A small contrastive image-text model, trained from scratch: 48750 training examples.
Rows from block 11 of the image encoder of a small contrastive image-text model, named by matrix and row number. Rows with one number belong to one neuron. Each number is 128 + 32 x the weight over its row's rms, rounded and kept within 0 to 255. All counts start at 0. Numbers have three digits each.
Before each neuron's rows are labels from the 100 images, of 14976, where the neuron reaches its highest value: "strongest on" is what is common among them. Only what is clearly more common there than usual is listed. The data: made-up ball-and-stick molecule models. In brackets: how many of the 100.
# fc1: MLP up (encoder.blocks.11.mlp.fc1.weight, 320x160), inputs 0-159
# fc2: MLP down (encoder.blocks.11.mlp.fc2.weight, 160x320, transposed), outputs 0-159

strongest on: small balls on sticks (100); red ball (99); balls: six (25)
fc1.10:114051113129090108157130142129145148170117099121114070166163128167181165181095172095147128192087111196112100187099142141115109141134044163148123108213113176119117051157118086117129151087146146158139126157132071124107091143075110092106104162146151138104166109081093114085084135222151081166128135143088136106107181134168112153142122176139178128128086126128150148138125103154131122151144123113146098182117131117146160112087059138128104085178104109153115119151148169176098083099128116
fc2.10:175179138176127099111160153105079100087139121126144157091115126143064098126149140135106156147131110150140150072160147077188132152166166107106092124116100137101160182138145111095156106106116097053155131129078137157127157136219117149148134115139131166115049104117086092113128094110101139127162114082182105122141109200128112112079102088105042156120145124154093098126154091069156151098142077123135080095112121177188124147174156145131115205074116155149138130129142113104201137105158188

strongest on: orange ball (100); space-filling (99)
fc1.24:104153137093121120172094117152148053086138192136083141107066154095114127142126094152143156135108093137126152122091143099141186094141037053078131081153108148116112132091116141075098148154118170153124155144105154149104183123161146120144118169152129119112105155153144184111158088083112131101128130101201137140153141144123103092177108094136111210158212117097159144100088217194109181121057122135155062123115134121125123159168126185090152119094115086166120120112133113140139119122120147
fc2.24:158124092147243112082167151078083117111130107110142128142114129167093138122086142162101145137139091174155152095147115169136086095164222127187123096140131112145177173195095128137112136089110142120125145148120094141079167161138129155128102109110137146176106110060128140113141105163127104116166167079114093139128227181158130160091107131080111096109170149123101117115174108110164101111164131095102123105144115083151074117211133149111082115160123112160072151088106105082113097151155081

strongest on: small balls on sticks (98); orange ball (94); purple ball (55); balls: seven (35)
fc1.149:094144089121110112110126139131121113103144148116118160066092096125144051110132171123128115163125186109115186128143100137129147155135116108141148122132101124087083148108190149128209063143122134152123143133139092228140111142132111144065069118126099174167082102089119157073101170119151065084204142104115158166172175153206085122171130117179152206139100134164147137131127139174140146136110105125104104140087160077136099108140155117147138101152150070103142162191064114082133132101134134
fc2.149:145104180143148137204111094149171104148106189090138122163158125133152125174137085157108118107116112133139091106154094081107122088198083125116091140107109155114120118095104143101093146130198155133114121141131121127179050121161119145165043128174192170102178152120075118149151127115060142144103100153141102074125084199113105192169159128123108132085162124134100156136114115162108131127195091099130139174180057183126148075109078169133119108108099108161120104110079083136125134150095147

strongest on: small balls on sticks (98); purple ball (93)
fc1.50:160105089105159115084111165120144166128113127128077130160130115151066199119095128134124150112080074099137166145078117143166149144183036120093107131146141121165116192121157126150122196091140132091177168061129185121173087113069122106110122127085151126089124088136166110126151165122146079134128158133133117162127213164158169103179129119141121127117123178087158133108063134168082100149137099156176172146091147171107120155111162106172110149162154126104120095109075163097116104110210159
fc2.50:127099132179116159166149157129117093145097131135132196125130162184178099181123073114154131113125113145104109114156118111126079195120163197163097104118102134182073095178159181114083138110127154098135132199119102098065151130144081179117129102201126076151125159107118208155172104103076166097133078063115096096146123134113115095050092143127145124148160084122101198144136162070161117159161136116122148167160154127137134146152113126111133099182129152131103098139161156154083100161119094

strongest on: orange ball (100); red ball (100)
fc1.40:140132117142118131111070171156124155141136052129127058114120134127148149071129108147162089124222117134119108117104138151141209149136133093129060146133124124165115149119091176114083152165116149086167115178136160099120126147143155091087143181170093125103184156177183121108150143133184136163144112109182152164075146174157100080142145132150117111141070124146114129154163061154138147137166188069073161070092135138134126169134091130095159082097094073051125113114129078113123101123098117
fc2.40:156102085165140133118166151126124096121166069143144195118166182104134113189123111155127142143119112131083146045109155113110146097108138120094144109084085135104083056147155136129159071102150024141098136148136093082109193117158128134164102127143131156117108086140092145158106093205138131143124119125149164130137074111055144163181103120161148083107113146102102142108115113179173147173138131071202138139186132166129132137114178156113128211108116115179138113094105197114138132125123155

strongest on: small balls on sticks (92); purple ball (78); balls: seven (26)
fc1.197:110177128111083119174115197152185129189077154108038121149160134134131086118150160127161106105174130134114127114146128160141138128102092160156147122140094102135103123129109151174181154081160100157127126188128120164151112150150065084146099104085132112077122167068113181192189117175147115137081126125159139110153163149121129104142158149114096159121106082129145136179129101075108080116102113099101118094171121083095141208103118129083114145028048128123120160103116187102134132167144129
fc2.197:208118169139161135092102133118075143099139130139176097119081132078100163181080153166102150107064085147190143129107148119091092097142142111099135151108129197089158074094133134108153115167150149170111119057117157143133150126136184160065134128183155085210119086142104082100118116108095140160117178140089127139107107079138129170161097074094159144137106108143127099106126099188120113187146158152117112134097086145141137097174108124131129117220181137138135109113098113125134109056080160

strongest on: orange ball (100); balls: three (66)
fc1.71:143118093145136116132086128143135122074113131111092137165157120132125122134192150115107146176107122069156118154106085150152136142162147116072189151079126190138097156131098080179101140073130153129127077116169127132107116178104134216103147104100119112133164235140133189136176151064138099144082103127138158115085145188074098154148139105081158153164166129055182111093064131104155158127130149102112116080137115130175136070127150149132123126149084106152121148128126105154074143083085190
fc2.71:152149104147071083173107111161125146146153093206089109120134160153144094222161111136158153100100066162160179069084145148107200182157106072128081072118092163087129167109085124157140105123146155099093151096128157185079063186105088087109093128192107122096120116118100108138148179156080138131109143148116135147080193108168108142129080112162113083118145158166154151121124140106131132180133127095187126151126106127107125102104111115111091168150135109109099084139139151101156098161163097

strongest on: blue ball (100); balls and sticks (88); balls: eight (33); balls: nine (32)
fc1.117:127183124136093118145134123094096169112136116165133152110084093160097136130113156147119175105140088143125076119153164101177145109178118046138123116112095173105184171128183142103179169124086163140104120145118096165135091136138129126128067150118134148109108172173177201185180061073088107104126099157111068160108206077079126075153098161111134116099104075156177156105109148080160164182156110108151121122084119128115099151169139183140144122122122092137094160089109073170147139111134084
fc2.117:109107133145160084102098147178191047089110113081113127173118104092102146072199136107158100089116158099115228157178074118073116120157210165165124124129113125163107037144145117135104132136112103140115120054112119097130109124095156115097185118138122120080127084090140094096136192146132123133156122150187130131120162158114138097131081183126084151150089151131137137162121141145139122115141135114144125190161150079089137132139176136099140131068097153159163196161175151101134162112117124

strongest on: small balls on sticks (100); yellow ball (100); green ball (77); balls: twelve (45)
fc1.49:134134137166181107134108130144109163109112182168122158177204108168042121150128160119156131081131133106174099109132093132136179158132089151134178173138088088151094079153154135090081132109138071109195130120165101131116132127128155148146087088153111138077134174159131128169134150074143155147147095175167113097185151201075105118081134128168149102127048117120124136148115184187143111106118073109172148123141117125142159127101109094125053108105116089081151078088083145131113175075110149
fc2.49:149128131156085131128151105115142131142058156175112149121079107088135181189093084164118145179142132145111153146087149146137110204120135175171109090115155171153152146120148109159153168128168105097132125178167149098142130120161155149136122135132087102035145119083114093157116120134178131123091178125119116138160080025145134186105119167103124114083157169195108125128061101133125147131126106166087090141115077040137147160134193158048152155135157099129086112135135115131126096102087104

strongest on: blue ball (100); balls and sticks (77); balls: five (44)
fc1.21:089168180132123115152110102062094118122121135065112144188157154114084191133148067133132125161125109156140130147139131124101127088112125112164127130140118176171146169116178163188151079096097109095089088119127126154037101096157139135102156115127131200090081106132144151097116139100103091171098147203152135108131137129112109124102084163188132137215150129114187127135104114129179144173119151188121147149090133116098160088049096116147184095087135145141115123198117144203137111146091118
fc2.21:141074116155151075114127111181138172181112110151149113071097124160179132122190125080143140152173182136114123155156112142097073152120066142134188137122156141151042097155100128081114126111109105149086162120152158116147147132082071140154136148113130057153154112091107106134154151095158110086118171134103096062179093148187113201163128140166146152065148110156128099121146180115092073106176114086103135107124061114138140174152197143168085132126139146137174138106108121086168130082146130

strongest on: balls: four (44); balls: five (26)
fc1.8:123152145176130127096128114181125120138107164091101066145131134151129102132155110114173110118146117154128105109167133097153119216133199115091149154137113126089158173091153176108131154147177136152147096132111111133142104101107181154106140086090089174180140086089166143095107108171110167131086191048127050120126125132138124128089136058150055099109081129083152140130069092096197185162120174128120132135117121154090106102161106129132079157143118156116131132143149091170147087187135215
fc2.8:110144101070120158147136125121169137159169131143118096127133082115093186114104168183081160125113154147114153135116136177118158092133099186158106126111109121137131065142126068190123087165090138103070153096149168177095164125085121089176089143143211096124175169103150072152162155103147106083092152185086123164104132163171151154134126176093102149125114054175140165100144134134155150093170104115142114193110157131130074195092123155083147108118102123149115143118082115113108149071144062

strongest on: orange ball (100); yellow ball (96); space-filling (93); balls: twelve (41)
fc1.251:087175097131141106099126153170107147097150162163110097098135085161085149105112154138113124073057145045087122147134138142104132108127149126145081162145173130138107094122092121102116082112121141129133125116151139089167205138143144060129140128116094097137062140125137143131132108138113123099174155117129180145138127173187123117166168187132174158117126079103161212148104092086116120126131107199152155136128124169090119087136171162085107190174046056085145127083071088147095100148175128
fc2.251:151126128114095149173149134076140110140093108094121190150106179151119106105187131114189089094176109125189103135214108112138079177133120117200115109101128147102171110091110142120092123127160126156124077141098110125055088109135087221118142119131139151145182145196162143108135106140096128123101128079180149104088120055114107123126155067147108147148172162143096070123168141131164143158073119123143092133103200102104090087097135114106150062135166146157096141127143173094158129101148162

strongest on: small balls on sticks (65); orange ball (57); balls: eleven (32); balls: twelve (26)
fc1.118:097150156087131138176109103098039156067128071057127164133133053146094114090061116140087153107052162131117189166117123148129117177163133152138123147113109095124093126122106110094111087125143161178173099157094108097123124122147144104125084179123096137108138135183135195126119139135091135113171088139143135122169126162158152086155210075076137096141097155203097112160105158148145121115066129137115135088101121127165137078144125181151155203141142150154143161089129087134116139072135132
fc2.118:154139093137142065116118098133123129130143135147107129141112097118120125153122176126178095130173112116105125123142135104124117103127086090176125108148129127133135199146130134171105111134142110102122125084135175128158131130059112124198171152142114105182147090112219060112122140081139128098185141159111060119076138076120151095082165163152147158128116083095197111105100121087093170163179128120109170151141147134088059211069094112194142118083062083093109145126079168106134181143151156

strongest on: balls: four (30)
fc1.190:077125162142113074088132144131171146102078107143132087197131129146129159113086112138103113128199109179162140122141166110164085151086130157092107126145107125139175080195119142099153117138148127171143144155145068121112181182127095133155135167154147083164179160126103126149106105116129085111143113162141143103151167135152077200149126093160176179080041108154132172112108087103117113160117103116073103111110159083061100138111137114192124155099152139085092133173203136106090135109059162
fc2.190:163152131123173176127113116160074133113140138054146160107135140088086165153157108163166154127133154139123143125126102132090120120179188139199121164127127124100118201098167134150107133104128120131088168160130178133195077113101192124133089099119049112083080088089083136112118154145128177119109118094109100174143093107088187058136111152097084091152185152118146111122153126115158096103130095133107136152144107172207134109118109127108080091144137080142144184122092114123175122047196150

strongest on: orange ball (100); balls and sticks (67); balls: ten (27)
fc1.137:116120105159103093131169178117171120122139096160125160061160135176167114136149086168171118097121133166175114155151097103067106151168079078112133212175118110074157109104184123104134115163131121149098109092113116196143112122117088152097068144157104119132129092162123125095129109116134155169079144102151147151144081140226175064094142132117092124125120133148119082110087137169187172135177109107130170114187155119146131149129171152156128125059132113077202113080135141084158106096105101
fc2.137:103131130090150132180072136157100113136137147105097139128169126178120144089039106122123118167106135098106156107104114106126149132128146144134103157105098142110165144124036149114149140159086124161091148123133093125140070154121161153151148116090215150102102102117156095131120135141145152109146079136099126071106153095217158114138154166141183145072127166175137083164122144101028132149064117151196062127158130114088123132156110090188148158101066116131151106149111169209160145129104139

strongest on: balls: four (27)
fc1.280:126144143126156139159118169177078088105146094177117138102138101134164080125133114061151147158141144167139253097138111137090069160152070131102094129099029147093112151091135086155152096158095097137104116122135109154177082112066088110139186177115110154128167170156134172149124155130110150133141067102121109113167161097179132126084121086094096148101126133125123127145115141106179096192147148142129150144099095129122132102160103132190148083129092143080126111194075109134153120191100133
fc2.280:163075143145127098082150138122108142107074175142067075174162136100061158129076132138092101160126199107085035123129147151130173130081108177139133122149108154197132136155086131090119108066125162144107111104164143135114127049132127182129119099153121079174088072102120119137079118086119117174143149131081150162094150136138104132117109168109182079136120147115130092179157138127122136116130162123116151188138203067127107097099121155136139158120165162170186159114197120121174143111093136

strongest on: small balls on sticks (100); branched (89); balls: twelve (63); balls: eleven (29)
fc1.192:146154172122142143081113180109108137082130069128198131122201123128096128133134076116155136131147143116151111167061132125154206143136156163070166141157157091123108043098155133122091117121156146149144189109096103103125125128178157141180062108164108114100099062115129094097178155126175101082108129120125084106120167094178100114103179087084203112107139151074147132172137179171123108115131132140157082143130156126110124154140080094087153146165143140113096135072099176084126097110115068
fc2.192:108133137090100005107122092146142133163130113133101154142100181147134123182113124084142100138151058134133150125087136158119104136129160195160110176182112143097134159184129119115087134120132073140156144181149163099116199107121157140123173091105137088111122121082161144180052083147185116201140110152125128132128065079135123136087091106126139144153126199154077144108133105110163126130122164166094157126098075121110111170122161106177084139141176087066125118103150110171126067146140108

strongest on: orange ball (100); space-filling (100)
fc1.304:142164135072150107153148105105108052090135119121132182119134120068103114164092129195105116205181164124110155119072109123125141163130088125083118135109141117161119105118103136134117148154135133090052142116033183171142121141080163164151137114163146130118192133063182123127149067121108114167152066088191119112134088107170140131098100079120177158158110191138139138153099156129098148216134150150115122104140121119077138142112115169142084109112146076119167146067118188129104108136141132
fc2.304:150148141129144142106101167117126129127085084166118103102221113149092128147113150207092127103145121070167168131089108082204139134091159127111097148134101148132088131148139184185131120147131167120176119158065109125150167214158150144133107138129098117150097080152139144163116076135090093081118117159113130199167156159046126150150148163134132080126134059071086096125157160064095080102138095100058097135127147099146151137147172116100135099092126121188149175141118127140130135146141089